config.yaml
model: "class-conditioned image flow-matching model"
dataset: "scattered letters and digits in many colours"
train_examples: 48750
image_size: 32
horizontal_flip: false
conditioning: "class"
arch: "uvit"
objective: "flow_matching"
cond_dim: 256
targets: ["count"]
num_classes: 6
cond_dropout: 0.2
logit_normal_time: true
norm: "layernorm"
norm_position: "pre"
activation: "silu"
mlp_ratio: 3
head_dim: 48
fused_qkv: true
qk_norm: false
parallel_block: true
inner_norm: false
patch_size: [4, 4]
layers: 12
width: 256
positions: "sincos"
init: "small_normal"
residual_init: "none"
optimizer: "muon"
muon_scale: "match_rms_adamw"
lr: 0.0027
momentum: 0.98
nesterov: true
orthogonalizer: "newton_schulz_5"
adamw_lr_other_params: 0.0011
grad_clip: 1.0
steps: 14200
batch_size: 512
epochs: 149.1
lr_schedule: "cosine"
final_lr_fraction: 0.01
warmup_steps: 280
weight_decay: 0.2
adamw_weight_decay_other_params: 0.01
Rows from block 5, named by matrix and row number. Rows with one number belong to one neuron. Each number is 500 + 40 x the weight over its row's rms, rounded and kept within 0 to 999. All counts start at 0. Numbers have three digits each. After the name is the row's rms in percent of the matrix's.
# fc1: MLP up (model.blocks.5.mlp.fc1.weight, 768x256), inputs 86-171
# fc2: MLP down (model.blocks.5.mlp.fc2.weight, 256x768, transposed), outputs 86-171
fc1.120 101:528489547548539562522541505437496513450517472496527476498521482504495513414501524503520498542411530525532525528540496444481554535518513543447442520513503487469441513487573433538491506482382503483511526537464488520405470522414475594472425523509463457498534452
fc1.121 088:497503520504465609492482488488544477483529530568481474421450472490500544445450459483498509527493457451514539469444507431500482511489476509458483445491518493442538533461446520534460404509569492473458542499454414526389441442497479537499528537532502437445571487
fc1.122 083:510545450531502470503474494539551558474524470481499493525489452541463506486513476498495560500564497515459497533419549447451440515479487521511536560555481563526476490589463488500486534399549530575484521503491480478501519550550511478509610526519529517456544511
fc1.123 112:534434516511572492453498533422464540547487459491514458590478556540479531483475552477535536514497530510490538516504509452485461463484495618430471437553560488489596500455462559556477512543558513505505548550499548476469494435500465460535501503510535536504455487
fc1.124 098:474495507537559470548532457509495497535537498446451464507513517502575554459581479633455526573451536546506493510451499430473493531527464481523488508463543469551453468462473468523466542516447468492474513523443512545553408574535464519496472559535493537471555529
fc1.125 096:516445488515510502509470527467596536521450490446469427420513431512492498480475555435536504528425484508552481516533514423492525492458446543422518612474472522533540465514452483469436518498475594519503489511527549558547495411523478443546429504543491547453540423
fc1.126 109:523527559512527447469437477453593487447493475481510541474541497474529495464529509557481459520558579495481475513533465510533582540562427483453497491502535512381487536489498438499575515500558524467476584480478438501389578485504456502504475514416409492529525494
fc1.127 113:499491578546512497464437436527458514515510461580536504503473483594449446514533434501477493537514490492400442529550512498544494550497544469510499520468527521457430518466564547484497463459448495439489510510464501511468477505490531595481471505530483534513476572
fc1.128 109:464511502527512516468427517480466468547477420443495507463400475475502465498518409436428441477565518510408472450554486497537494489457536468506543462486519560557503463545568475541464530516475476511497465498453523410490550576467486459463517513448496492489513446
fc1.129 090:471550456560494552459472489455446551441426505493498472493450510540399505492494543496418491454519430499502473469473504500579483541488476492483501490536494461521497506547528454513536528434478444489483583430485495504522581547523526530469457527513440428500398499
fc1.130 101:497499478599481465502462511533546482533531520553522544482506521449492507510515462554474450523568500502520400524491490476482473530577457492620462553546512447482442562460476477511502491465524488497468516476515486463546456521495532535505506499541494524496442490
fc1.131 092:519462476520504495485472538466499500459511503553504490440538443514483513463487514516486489534568484441525432510525445480454505433408492433491524495570483491462464535461457557584470466476521495568508491491544452452523486478515485483539593549454484496472543489
fc1.132 095:447548511460446480509509550524483490555499499490504486466529461474519483499446442527454473504469509468530528449485493538487530497551529443433518518454484524519498490504544427446466534483541495464523469515565496560462484492475512592443479526564505426518456507
fc1.133 107:459480562543503498513587573565504499490466571500496441456518485505495513438517464503457486545533592545540467382458535457484504472503554483531427476461504418499519446541490503586513472479560494457509503508497565549483476455528579448556496428487521459549534433
fc1.134 073:455456515547571541497507522470481457471540522524489507486530467503515542554587482494488470471439447508484568496444480495432538470524472513469410465528513473480483505553486464485461545505578528546457583503587472446526488473534526455516487482569548512517508479
fc1.135 075:572497505537482526523610515486460484441465472542452477558465446511477492542521492504558555551488495481498455478482529435554486487561547507420454468457430500519515500479493442543506549503500484503516436516552505542467502468484483544548509542468400494507470487
fc1.136 087:531546528507602569469454566501513486513490474559529502484555503460521494463539482479541501444464617562508527520548488501439487512496504441508425459494451528457481455450517548498425461421524480517497498470477438455469480527486526492503420473539503521421508547
fc1.137 090:511505553490501482519460499494461482462464516516492481482529504476478523449554524521547551555522507375482500501465450538494489470463464519430443518533535516474483538525462523481499535509553552523467445493488497450469498494476460603475606454436551432550514553
fc1.138 085:593479434451477525524544548501554481485515500541462463524519512494476463528496517525473522478588449494569467483480519527482533483549497488527502464494526471497514517481503504509462503531457489535577490519496472509502560559427435487461572496463551433565542496
fc1.139 107:482528531607518549571481476572558501553536465485531503484489482543505528480461512455527535485389484491499509469507516485524489509527516570463553551489441456586514511526517492554620586519499521444523460498512484474534429502500533518477525473531498542493525445
fc1.140 094:505489441483532460481514477527443490594542512521452545551463554541474485492477499433514470554458497483420487538513500506519525479482556523484481511464507537465442538552531512451551514504531552526516455484540458460422439525466431493522513484525457521517511456
fc1.141 102:448477522512544455497524532583446555440470516563567493430570520504552491499487468513536490499512482512462505569528462466532488566486507429464492554494476514429512487483515504478527511574546449506400547466458488531512512502450590564543489528473475526528402517
fc1.142 096:531481496507523550530572479587533518515540455521564459469459516497431510534546486436496406486511550531478480485422439477514522474475507481549552517470530470454480537517541447528502510535539468494475545491457403498503430496441520497525464492537528567524539540
fc1.143 100:462452531531473477549479509452502505544515527460524480531526490516448524500542465526494493574472524563483557410525471486428568527536567591525519476511526522533427491432507504391440450494546454506526465462494549471521544493443525562412502511504473530461516484
fc1.144 074:466438445519504490503432575535468481479529508476518465398457449523472461565475506540530502515478513496421546512510574555494557480476537517498514572576485466529468595536470512473500539483471503470535523466514558432590396533522456450451494467511484520537440514
fc1.145 101:517463513500554457464460577540478434489517500571502528461557438472561480592453464516438432468527496536540459532516452451468480510497522463483536483512526545557496528499513547527510517539545454486501530485548453496476500484396548541497515419491522513515471504
fc1.146 105:445460527562513481486468454437515518481435509491558445478503469539502533451513473460452463570500467483477485528522468552483576486465532516499519478487514515493486504452500545598509457484482508496509559501504448498568432482451530514565622482456440467416516457
fc1.147 076:534480580466522485417461517522524524515535503542536463501510508566557490386478491499512480465560456510544467532490529497477555555408515472560528500533465570503505448553460469545524583490504520536539486477443501498495499483440425531453455495473511470490509513
fc1.148 116:523485453522534463577452432513529579489528511566464480443484568514524453441404561491549504540482515465558554515472461549534551503482576476489492445540604496531453477515516507504474471514495495543493538519456525527479463496514526476464541533514510556529466521
fc1.149 114:494448549418418541546484504469500570536470539485492558542511464500493487468540526480524490444505489506486458497515494582485539512478557569420477461509508473428534550477470465510471498506444414531499445533491464494541488529504446482545552473573491402538505405
fc1.150 138:518484492480519439518467508450524454392567460506510478427437476533510557586482518492492502526514485507535553505546493478478402451541482445531480507480497481509517465535479494436551475542575451517457543464474451502454508492384506541488489533452509558450459548
fc1.151 086:409491530447484500510520502528578492446503515479546452428460481520540542533550514499528459526498495482496516495519497554525564512549477417557532473468558590494486426524540518491472598486528507488530504489483498498505513417555565490437558462467468473529585475
fc1.152 110:476509513490502424590462583497509489524487505485495544570585434509482486481463518504599448498451518485499545490593513481555505517478524448564496506448480503509506495502511576517567489470516517471508558497506554496506520469429464494470547459506492473480416510
fc1.153 096:536458562512579563510457488467436466461555484515489489449436453569476435503531524515539449468487488532491498509513500483488531510460508490520512527477560504534519471447565494501489422474546521440487452475540510541474532492498460498449541583458531502452540497
fc1.154 072:502558477533481500487491493448482598541417540505557546488475557502452482465505569542520543520492537509493555531479508477485504491525460446560499438448518422528420498425493480469492508438514523439554540477559477554463521523473438504449470427580440561463450520
fc1.155 095:490504503504561532391520546488560503549477464462507529550503509486557485481491503555534524553459479498574522537468393506468518485456547514501529482462537461525508516440536507508541512428490491558535512412444430513411511501484462600502446503539516497525412455
fc1.156 101:516563516524498529466528408536495503467469464467474455461541445517552588572521497494533489575529517491475503494412458450483443434424507485492475507536461455520457537524513567471531500550502453521557456484529522473538416507514482490487521477504482414490419531
fc1.157 110:524460506544513454485414480499523468508509460526538500417511468506565475434483522450533530505490530498524468471519533525548495521505446442457497505552541507436479579445562556473503469513502600551432532533487405463403478464523514428494522526474429527537566534
fc1.158 101:579505567508423530580513545566447480485492512560505516516471422541434499521420504451437426492508575567500516498483500499508580475494515450487521493587447507509528461515533522518522462473535498445496535554492505454436547463514524466431500484501448464508432509
fc1.159 078:531444479514511471496498527417495506474439432500474474524472544493505424589428507507487547438487460478490488542452551613492539472493537478440471436532479524484478584520476557495548486499476523465462485471464497441467516532437451534454500519517507545556517513
fc1.160 082:509466502463473525477563487489593452530465414469521464543520419408519574468563544534477494550401511462524496555479497486481436496531512495519504468465506469456521486553473435514481597470518461475454453600464521489568443498587512582516499454506468501525529526
fc1.161 124:461547490539527498561469502491476460479558471534522442446473508475447430553460506534471488510487475481538493486518491499391495569523548498498506544505526480477426548522507457479547415413480435488522590462523533443451543534485482511544563522453459492398435462
fc1.162 105:460538486492463447457565546489437475531538426499538500467495501545491527544519486536551410503475473432544490509571504442555548477542523439436510500489615462474487468453532570475367517533515506499526483560480514498508543502495567504411465522553397456519521524
fc1.163 082:478437464567529448476491535563510537442507535537518478506477498516438498478510551494516540496511503554522543485440437485467533497503474455471479472471493443458494567533473506608584437443506501555499475443512423502525528561487516500494469436535596528478472510
fc1.164 127:467525494487509527500558563476474452506472508521557499517463461517477558540601518467500521444521477516530505541514530502460461528477498452504552478552442477488526442519521497497583544505440523436571508549447481412454536458503497498440562555425475482512454483
fc1.165 082:483459539451544503462482511492471492512453586513530408526475478515541444483474543501576543500449542479617556498576414455452457520576525572493467563551500525502496444477487538554487551482475510566473428472523486489459464530522540566460444580479522525450477493
fc1.166 127:574471464522535446518459485460486557538582440556547503542480523525509486448484510507587501493460363465481569506455528514547512489410496481481546521537582450516526610448539535531470449521473535518442579433463522484563421543510501406519537492558533451477533539
fc1.167 096:485448482553588537497478433449522610475496533539444529476456556540480488531472511424467488452530484517483542481508473530490475517465437513539577383492409501518427544495483391493503536574499533499499494439518516470512461480466554448541528463480536488556442484
fc1.168 102:559473443513558547517468493457473527479504429508523474480526489496539507473454571508504395567533483477575489483515492501545490463589551502468469482511527518545498561552517544446457427506544493524482452510489505522542517540534517469516500494503491500408558472
fc1.169 079:569474499469499497554549497421444558509486504533500414446480497427511543499521453428470534511510578523466484488515512471461477486545525567464420486533429513405475542437447504555477490465545436587560545564483489495495444498452511529481547531558457534487562455
fc1.170 095:509504486479481555436549483451593507512511544525474531491486518489524555457518517428482509483520487457447473509522486532584458542508446561445477530502490515601490465508504524595477491476573498562511495527469403457469453527495454488541496425479568520543495490
fc1.171 103:479502492505498566496457557564435567500571452578521554452528549533505542487401489400432492503550433496446480552536513510509436521422551521422587497454511595456537431532435517482523503501520514532542477482548531526542426560576470493476570526488549546459484511
fc1.172 101:556522508453546465577497482523508513524483530480528547565473419502524484523466526510497493421417485530595497516463430541449537518487572521498488543474518531577524501561517539497517549507485476510553456557537524538529473471483562485502533492525499513569553503
fc1.173 102:514527459470495620646491561524448480546487440453491458567490523521488522445558504526483474552520488507580503568544571533505519552520533517518529454440473506518476477471543523473538520452515453467409540481441458511436449524532551464541426513489480510508494491
fc1.174 104:524509528452466528527497525561484480478506547512562570397546509535480505486489379473460472516496498532415460553487485442584507523497482550442552526447539464544501508431482532530439429414527575495486482527451517464447530502472527501482499447491555517523483496
fc1.175 088:554490432552444527539589526431452469466456469416557519500497513505555464490529522494540522477483450541467543516535530424470505546419578502451530553467550488532491516519496561558426462428500495556544455448544478479434570558517536508551472506484459505523461480
fc1.176 114:495548573536522477439477516491510562497565514413538485484501552527498462473530549467534474456475476504529540513451535478487491510424491539494437459522499511513470542501529426495510523476530487537463536505446549542515479455499517452505511485450532482500465488
fc1.177 086:542472497491494511543461485482459516521510498494569549487452558573510526458594534491486549501432530546410537526502455489507484530521499465512492508449474474636491609501536538493524520560514543498485451474501454498575545433496505452467492515477485429485506540
fc1.178 123:537541529501507583467471513503433481459492530472477531439505583529541496507494411452425447458542517441436485585503516476537468568438500558418519506505532466506419495463531513500460439573503496490546450464463501546510576476543552421416534492520517534527529568
fc1.179 111:552459536544524532533470571518429530427427427490492488478537423554471498453493550417535492480528470458487493545517469477550456533550504522475510460462522568481544508499561443513510495473543514471473540484548467428514522458505532554496472531517512441472546489
fc1.180 099:547456495581505470492513557519455504525488512517466500490497371481564528477561499563519503505472546509488513506396537484471557602498548464471500449497518477505532470474535476484488496455499563477484385472527526496502476554510480478484531584447556407533460512
fc1.181 102:515463535450511563556529440456518465451540458433567483556462507496538531484514420544496431524499649453435494455452505501543468482437516545450536433431507495531474425481563527520470499466508500571498507519470472478470502526440485522501545442587485453510494542
fc1.182 099:534475467431536476499460509495436539512481465442514499498493478541461482527557566498451528527517524444469481514528495619506557571459548484498441429501457440427542463535527456444492485450458495472470545566526523549476484514468506541604552545475457436499467477
fc1.183 080:487445526496518506542516532529513486508515540473461437462464503471515466535482508493486500482512437430522432510453483499564513485422474517445494480572471582532524506473527489522515515440427461568461492528493493416515443503491474449552463471433546487522530527
fc1.184 110:484472482476511488474520482501490555486503512531548471488459472512519441509521484510519465513503500571442533547454499570520524542495538550396492516536426425498451514517559527543568586515519498455480496440369470469407526492480465563492559509515442476574480423
fc1.185 119:517509548479503498465576543449521518548461486436543497511501523545488489546527501521453421559427426528542552447485509475472486561471569503445500523498484538477518437446512590513503446422510443481516478504582558520486544457478506507513592425493601484419438412
fc1.186 078:435447468535473504503486477484506480513504468535515545544511448509445477415561484433449505501550523475463471490554484478543484548481449622447522479558486514490514452474409537573458529461553519444486455520491527423527506482437561518484485530527507521461535559
fc1.187 098:459536491430458490555496484508507498530497489425557506486490643524525514546494488489517501543516475473545477469534450426488538462514542504503441510515496504602572533443566548492600463558511522470519522516442566478492507522431526522466491507531500521555542424
fc1.188 122:465535484427504469445496483477483542501478472455486541503498542525503515514534503532452433512549505533456475430522464496492582535527501405476553515498479498472524455529453507428468498472589433524498525481496517560538461519520461522548480489543561482498541466
fc1.189 092:515451488507555557504461548471459425465456524538484526486518533438575496492526492462471475441472586517495578516529491437466508467503516455506510506478478502510474498444434492541501547555481431475541482462508541470491547597585491485460509518546500487420433512
fc1.190 101:490516519530479471502491486526475553527499447490530526451473498469518535494533467514523556492505451495476556515523550501510536529500485535512509503458478508521522543473543511478465553478454565465544511456514505465545477515509458518488499514518499490473438466
fc1.191 102:487504528495494525531462530482463486513488489565597454513507515500486451497466502527455450471476509512483472503547454472528529506508481520550458475467470543558496468450505550602489470479521495478456509542470493524441512521512441529509546593551513411493553515
fc1.192 079:470492358559516518484501517501514459566493436593398420521482563489552522477505475527495509547488514407468569420507473535437465458540525535514525495547510504547481540488435564464485534492504498528456434520469489511481501487477489484457554451445536457516512557
fc2.120 096:467506501520516402480522512499574574502472614500556513467491478587517443504522512558469563478463498499513445563456530475507495530475459540490540447558552502472518555505509548452490507469497510495457568504510466536514554551559488504540525508515528475449519497
fc2.121 085:497482566490521446451549520517445511489495503526484532519499446441502465533509455474519503455485518503464525490495517583502567543506537499540506514517499509506482461535558465482535560519491499517521419542574575470602503484556489535487566461454500516503484475
fc2.122 093:474492566565543513490512539482473486437513531446552512489515585479529423493421504513454543532463508501567526522540452591508517475557464418438495488502512500433473535430523531477525453532473452495535468470450468474540509495494516510476469480488479506539484504
fc2.123 099:465524501470474515530447475494454450505520497526561488499504523527516542464532401464492492541454511400457477479534537514490463451474454503524440492412501514528355489520490476452456522484526542468523498535539553526541562570462477564506516477510563505456473549
fc2.124 101:465554502446441518489458516476536540432444503543477547492521475560472469461406521434518473488535492543501462494536505592509533502483533508494525559537446512452501499482490495558544447473559471549486494502506447471517564434484530487511502461463514477483470528
fc2.125 089:540437505459542504437438482508496486534515505527502510452516483535542540465480514544548505483563507438507531511537472555481500521445485457483560516477468511517469491532593505553568517525553520504500477557476562500427480521481532523514416515462518494502489484
fc2.126 133:452500444504514483580507536481478527503450479534483473460531539480435511549497525465517484519429489498513507489490534475477508467484529475499483494476463474605491508486467498506400442466469496460499479554502487448544402460495556456498505492536560558519516517
fc2.127 080:485523418520578517560532518563496452441506616492500474465563490497553528474449503436472520488452558450508484473467502496515393467510507505539490535484533448561431487579500421489497480487524486557527490481428499469563442507508503501474543501534471520568451557
fc2.128 120:485460478496525481523544572483440466467494587430472500522496548549493533551565510521447509501530495471484514576399549480463530593436520477464539540490459428487546548427471528467477515461450534531472487478589454582493491490520475463529522509517523533581417520
fc2.129 086:428456503497477521524363510530487522419549561514554507511456473460512486525587513548562472560484501527539441559501508489443553460550534492496528508479495492498496504552484522547536451574501498485514497529532462527531455441496491513514507450419440524494534471
fc2.130 085:487544490565535488507464463543544501409487498486474497549498533466527524471531469469426504521503500493500494582546499499518459508533471443443487480387478549487448482535473440582514528490497558506546523488503537506507516532532481547503489481574559388489353503
fc2.131 087:475546509488522462510499529438521518531517517465542570494421490549577472484563491482524488504450504543462506488588458528504517555512600442512577495468573518538456528439464482557523579563549455471518508440475503512558467555519494524523504489493469450506500532
fc2.132 098:508479476492478525506475503529573439483539534497529468536477499496503519489501478512599395572488481537450490502531523528452500488451527544506520522469532487508506488491487569534461514551491495530548522530500567471488479552500487464490541532444524546538475527
fc2.133 112:540503498508501488505493471509466476513463515562496478601474474473444484401539471560479536394504484488537535562527445517568518458526480551439555429413541569464536547479463522543503437480482485511523531517486487468460496508536549551537480520497499488480488454
fc2.134 069:487545464480442455493511493541561571507444477508507522531471518495470539427471503469502503477507506519507443480582533479522487549504527481549562520493452528528517496479458492547530453438436470486547439482494497567502479524474493575446508496413484418500500506
fc2.135 073:471450502510518464548430552506451485466495473516523525443556567527518482453490501441576425435507545432513577496512539519493501535536509507517484568534493525487583570541511590484475496482540548590537535538542547512595518459511509546495405478489496445555519574
fc2.136 098:508488508478451413540516538485479516529526415506520423533461479464501524552471437423528563522532496484527420547560502501480481552547485574468565572508556493563497484490516487524476535514458430551538440516464505526502495600514489520459494514464586487510547488
fc2.137 088:502550438528464577510527437478470483532575493497548533458432481495531451502480466517467460519539501487537578585449566445466512499469486493490510543481494455466589487535484563465469456454518531452502471449476539515455551519508560457541480553544496524461521510
fc2.138 085:451555454513477476457461469506539544549423512490518469451506533520526550499521483496534462587466561461481459567534494464564543516555507468444453478473472496438433454533505529511499469516526475590485510489522558569558478510552596559473483510510453463426446513
fc2.139 103:567529523472457557480561492515443505611456504478433426548522487515530491529496496527529484543504465473480464462409557509520449459510501487567489467456598493504514574447552491588481534559469461477533402473589464551526504499483483571492500528527536511497452501
fc2.140 098:533498495480448467481506506450497473496499496514474462482553554463494513497520499449481494493520571430447492471501503471508532529459436451549439492479493471541491518520438505533465433546530492540570562507504552510510479557490517511500487544496486515460530457
fc2.141 090:456485502486474504553533444543519480457457450502446444513505488476529430473502504503432507513579475479462484450491495450521486432523474556564481529439494482551512496511435483527500422467504590452476466503611507480520482552521449493396466552508497469491492515
fc2.142 101:507489494454518430443516513431471483497495507461508487512588397497542496448434497485554510537502533522535467478493470474437504540518468563405427479481474542450520495493487498483466541518448459509491415501582468499487546465514465478572528549575506511521487410
fc2.143 093:477467526540496473460498504448478536427506545527507423572448504513622476424413547536486484557480457499473445575456470503476529503465495433531502546447537403525520472419526506503472483508489571522543504440561534529469548423537461486490473558526483478578512510
fc2.144 076:512503518407483504460487420460454537477467522449531484486573492541514432481514525501476460539453513442527492527524438495585431493549470484578446394457562483557490472431579548530511449525544486504515510502467439512484532442445503524522579526543505510452523473
fc2.145 113:537474472491473479517532504476536494479493464540536555476473483427429510489515491518502538529497489487497470468498503500580504480484510451479516567478435488506472553531541493568546489482504555516598424610424512460496525534530485479524435528515548501485532501
fc2.146 099:582563517425492562501529546543596519562479509468511530579495495524541514563488514513492479521552508536513518478521492476477500547479465487385486540544445512550490522517477511433453522513541412469499483450493494480553479531484480510459448478511449503527496509
fc2.147 078:489485453548529523550593527430525465461422551490430507491514499519472524577526498524518508521504524505489505491519457525506508411547471556449476453444518467437470554493527464543488478564485471485527506502575510591426521523534556486565574525548528530428453512
fc2.148 100:506472533408491522514532537519474434478467514427458505531542489438439517534494459500508501506528486524454431513503517467527525497504415506529456481477488523494535478496457487535567541484450534497518480474486497500464533543435465516500515484506511501471521449
fc2.149 112:458513448470456458507476486550533512456494509446572499563467516500439478550514536524471485462505456535516536442532493436538474479520467424536540558510587534464523527439516576532464455519500501436479522500566540503524520455535557520513447464462460467523512512
fc2.150 119:563524477564484476496555578514576492468523479550478490486519481506516515530471506510469499523499481459509500490516435463485436537604485481442481475571522480518459532556490601531495534587528562483556502537425550459456561424520459523532512461525474492568545514
fc2.151 089:516562528524497443553484534476494509464453500506429513565526431522492490471534505457440512484535455482510491534462535406471432506474514588516492443561491427500599488423507456525508417537462499508491447486527531528496477499441485535519471577506497441502415450
fc2.152 106:597512503519492425406483420537508490558499519520521415475461453544424512476558499476429508525500446493527488487389476487483513549505504574503574539541506395517497494472465515519470594520515553515430491572486432486525519521541581546505454511516492549538525478
fc2.153 104:453493600478510506509497487496466505428465473423502464518500524534506468458578472466522483479488562481555544565530481579488482465532473431527468444534470489461521572512409455500446490532452460492495498442487425489536555512482422450508470547504452408458492490
fc2.154 064:424482530494518478530460501510485482550529518548544449527560488532550517541525468493456458490467486506466476458510584505516522430490515499424483498492499465500524519495519501523451511551414437581565495493522644463477549459566515490564444534472449538607606526
fc2.155 103:509520477493469537542516453496454524508495559471487405519489510481545487523484460444524485557529522460417487458424545588549498471589480479545397514559491472503503516536407456449523533491507525493413508539526466521501511465519551463496592486486501506453537540
fc2.156 106:550530452441445410461419604500486536503518508545535492561476520523491493485469552503504503493471498525542504441589538509553568525579440486492461504454528517529559500491504510500492515446490561517505571480496425484433578494467479521501454488458536533561599516
fc2.157 106:565489517479560500538542486492438509491552548503526573460550488552453568485445436467489521464465505536521412504492481555441499535507511489505457443506539580460482499563553519387503506462446508450521547522532531565460525514480546564590442478479503451523493457
fc2.158 104:492539424504538530583456555481483486520563534538533508487581505514522520434446504449502456538546465512482546501469486547480475506496489487499464481488482549530519467540477464550589559462491506593543516453501477499519444538412501563543491454514545499483497554
fc2.159 081:476526451511425504469460482528474431473489550459543502505555460445511558433535469452505500466522528545505547503570501466451472477451514512451535525512503422517476456461503482435454519489510551468530483482413473486510441465516565506481489524574567499482492515
fc2.160 079:528500484473510530516449507511463485428523577533506497497499574612477490492440490483505500455559573515497488441545495516473542555467563493488512548518534480552489484574546535508483488559484546533587562421545451474462596505441513466501523494496491506497475479
fc2.161 092:436518450458439486540459456478491489539513477575454538515481493549484509525507534610531530531519453482496528511529521456452518458470514421513521490564489438457492554552427459425483487515511477461559482471505476493549522472504488487547433524487477511402525507
fc2.162 112:477527524523465589505464463519579512512515534534501463430502510459566564398490516512487543518481532475477512471462506504476506532439440549474520504495458537555482505538445453529545552490476511489548436557482504585474500545449400524542504545496569469499525538
fc2.163 076:511538527517445458486493452466453470563465432509544520487571431458543505485522427471469497536437470407522469456536551526548489508466493554532478454529519569504490415477525539445467584542502482515535551528535528526502541491501522458478543502501384511539494530
fc2.164 122:483507534464461554499498525480463501473535461477449539499538570553553434476459429526529515540539478526457499462504490527522487486505433490505435437437510546550482507431474485477485400502528485554493507439592508585489484542521499465466478397544538542474524552
fc2.165 078:469514483561449552483544542548532506538539460482460560466558459519512501481502461516395452514506460508402454518453552505548534453480506498484482507494478498438551566489530498486512474501543475436595562493483481554495537454503531472532646437525519491515533508
fc2.166 117:434459513443479559508480488456537514405453521476427561470472546491463475483560451445496460473561493533484479531543474502513463484501465484483476472482533496469516459547518578540449516543524515507529509467576457547493532451494455480472506452471534454544571471
fc2.167 103:519533497494440494410475516508508453540508478439532471516511393496477490493524537603534534528455472454544482514508471485600486492512532500473485543418554568470543486489499611510575489442498467532506471529473545555508498482474497522508497482489495443488501523
fc2.168 091:463509428485461489476507510543599528452491418422494489572516483547485473486521473473513463457474422456507497503443595459443533482496457433513517472527443491556512503467497515454523513460494460487465489552522423497572610480522517604467490468481467527525555580
fc2.169 079:468473484471519443468547479492568474516484432474462530489544472512505531524501478475610463511500449515515480467508495510497486512538478474577587472490545461538521439490552509442452525544516578430479498404572460495524563472564485402511478448499530473541411539
fc2.170 082:520481481578453507502451510487566554495521487466476520527528480502437605532533509529515493556510517569508503508581519506476485467470508463499498467498537440494455512484524494493474508540477493440526457499552533517444456451531477517457471599579447509442481507
fc2.171 099:514547530481466453528483441501508451468481569475477440560457509445575443505464473568429455551551511462474627477444511423491546561576458532518496451532478492522466487444502487531532440476462446549545485565506520521457504511485497538425476510535521453492540443
fc2.172 105:477525549495445521550587536457480496572475438574496524516444522517488549535520514558569443501417484439531485437497497469537506485530551445536509521437556506513586503523502496469493490507392495520395507557541497513521453511565478542480497544487483519516478498
fc2.173 099:607529508513474396467418469419466435527469481451404501474485485466563509472539504489566522492560436444468499454471488524487461490493483511540556498512546510529476492504487551505496471482373456527549515509585508491522641528470534561463511497542548510579521507
fc2.174 106:506536525520565493506501528475531495548486508397436515558491458468484485462494470552632460481529449540563535468514521505479507484511470517525495478596500583507477440523480455488561526459478435469523560501547449501551474526472488512546466547502447448436456545
fc2.175 094:461553539470586432509460499566528521494529536564500590577485440489501505491492520606504522440503505501527496537473426602450489519532418480496513529521504503497489462542519471479529472508473404519518580499574571476589449454521462456484510522482475457462537563
fc2.176 088:525452462485480573545458483503456532447523546480484451457517437507508490585389433527455519454521526470486500551531480463574506471536481528534458476487502531500418513526555458478532400501536469526522551508502557521536425503505531515541494480512444437635514480
fc2.177 098:493538509426488472483447524600478462537443506510406533498451498448436486456489492498451453573479490469484554493534540490471561506493466447485454425522484550477548494465487454526521494442514500537522539487527567454496474573533506524541496440481421514470453554
fc2.178 114:535463541535549484547471501420484525491557482487433490492449446435502443430477387521543497434491457519488562483480510510448514480455500480515479484543494533557506543480503423462519451436425520534527528496443480510543482581471494493498453509500379560515458509
fc2.179 102:445504462430410516576477473534502507451526500535492539497537591559475467527460430482509494486507520546471457510548486527507505511552412524535464463471466515525479483462467545509456454515502469564533514481531532590466533495521471481511460380497521535471470468
fc2.180 100:440555443424436555444491496506546498498494524469520492463453535543477441488446490455506533552496431489507469562564526555472459457501435491520541533483500505494479516431477530573505377480494442564496491519449446534515494516476560499513459443568455516484543490
fc2.181 085:474558502474488502479483486496472559510489451476491492467488532544526550496459490508486469462427460540568483487523481492540463473534471470480471481570542484379534569550495524569549505522513451452495523513486477486522474384489412500519453523500477532487533479
fc2.182 120:453552512487427526439556428461543521501488533443538481515476482466509417411513466498603593528539445460467541470500487478528427460556456546538559467445602530462491479480496565557458532546555474513513507475427531466472500551424510508530461439413456611474503503
fc2.183 081:563531463521523489554485498532586516473488486531533507450542494472500524517551489502463448500494539518408519488599524505469527541537447459548505532441520390510474487499523432471428498566499440422547552460489516548470557532566525541496505560570479473512449473
fc2.184 105:515519534510458518508477534503524455372434483565495547462512551555499501445505498442556516473477446558489419496525486532484531509479547518549468460506538548445506429554498563555497446550502532458571448443549593537471516507511496501476431507464516492516539485
fc2.185 114:462532514478488548515528441518520406491471493491520475498510481500471445557503495479458453470437465431488504486503509476504454445547438522499467463443577452492587481478472493562537451499501582553463503517598471423524487510481506414484497517512498494547475516
fc2.186 073:546504565411511511509437510497484485459469503460509448441502545534531448572431541598529451467487456510541540464457542485487517422491521489549424557457444498496499579460566475401479493498476435514482523466483498545519494490522463474495522471457465463502475450
fc2.187 107:530522523511495515468462486482516612504486492473402522479532456490423519527509565451479527410506580451536432531566518508502505561508515475497501502449512486494429534527489511534532481546460417485471480531575460479513508441520517497385566460487506551439411475
fc2.188 117:534546495473530462590510543464465585422470579521443500535521425564495572471489527521466607437527500446516435544460507535482477499434449407550565473490510552506484472514482497470519512509419519524473563522462472494537470497424473478600476483542519536445510503
fc2.189 101:537533544497538463525530420493478583488541393516502500443488495518449476473474540551526531505486383549565435518521555573541489572469503540500471513524508488482501446546510573449473461486525556536549589477516445527466500464453512491520521474452548470541555482
fc2.190 121:505536492429514531488516559494533488445476559597484495638501516493504462509480543478495501504466537510522479459504388487477502455468522475466553508476561509463456535527495512530546482486509482559509468504479552491577475444465464548499440479535459531472539506
fc2.191 084:496515517434589500482490508470508504459471526489458538509454543499519470495560450512510501537540549517452534502434530554529508463485521440482480519545553518451478598513472499503506466507522454531479421523506501478487455449565508517469529475469497488521515517
fc2.192 078:453496508451442459522545508585461504449487495512458554556487481521523505560511490478471496435501502559475449520589514468523523548447458491498476429497555489526504454489552473494483511542528485498477554469456527560518482597544501544530512477535482470467515536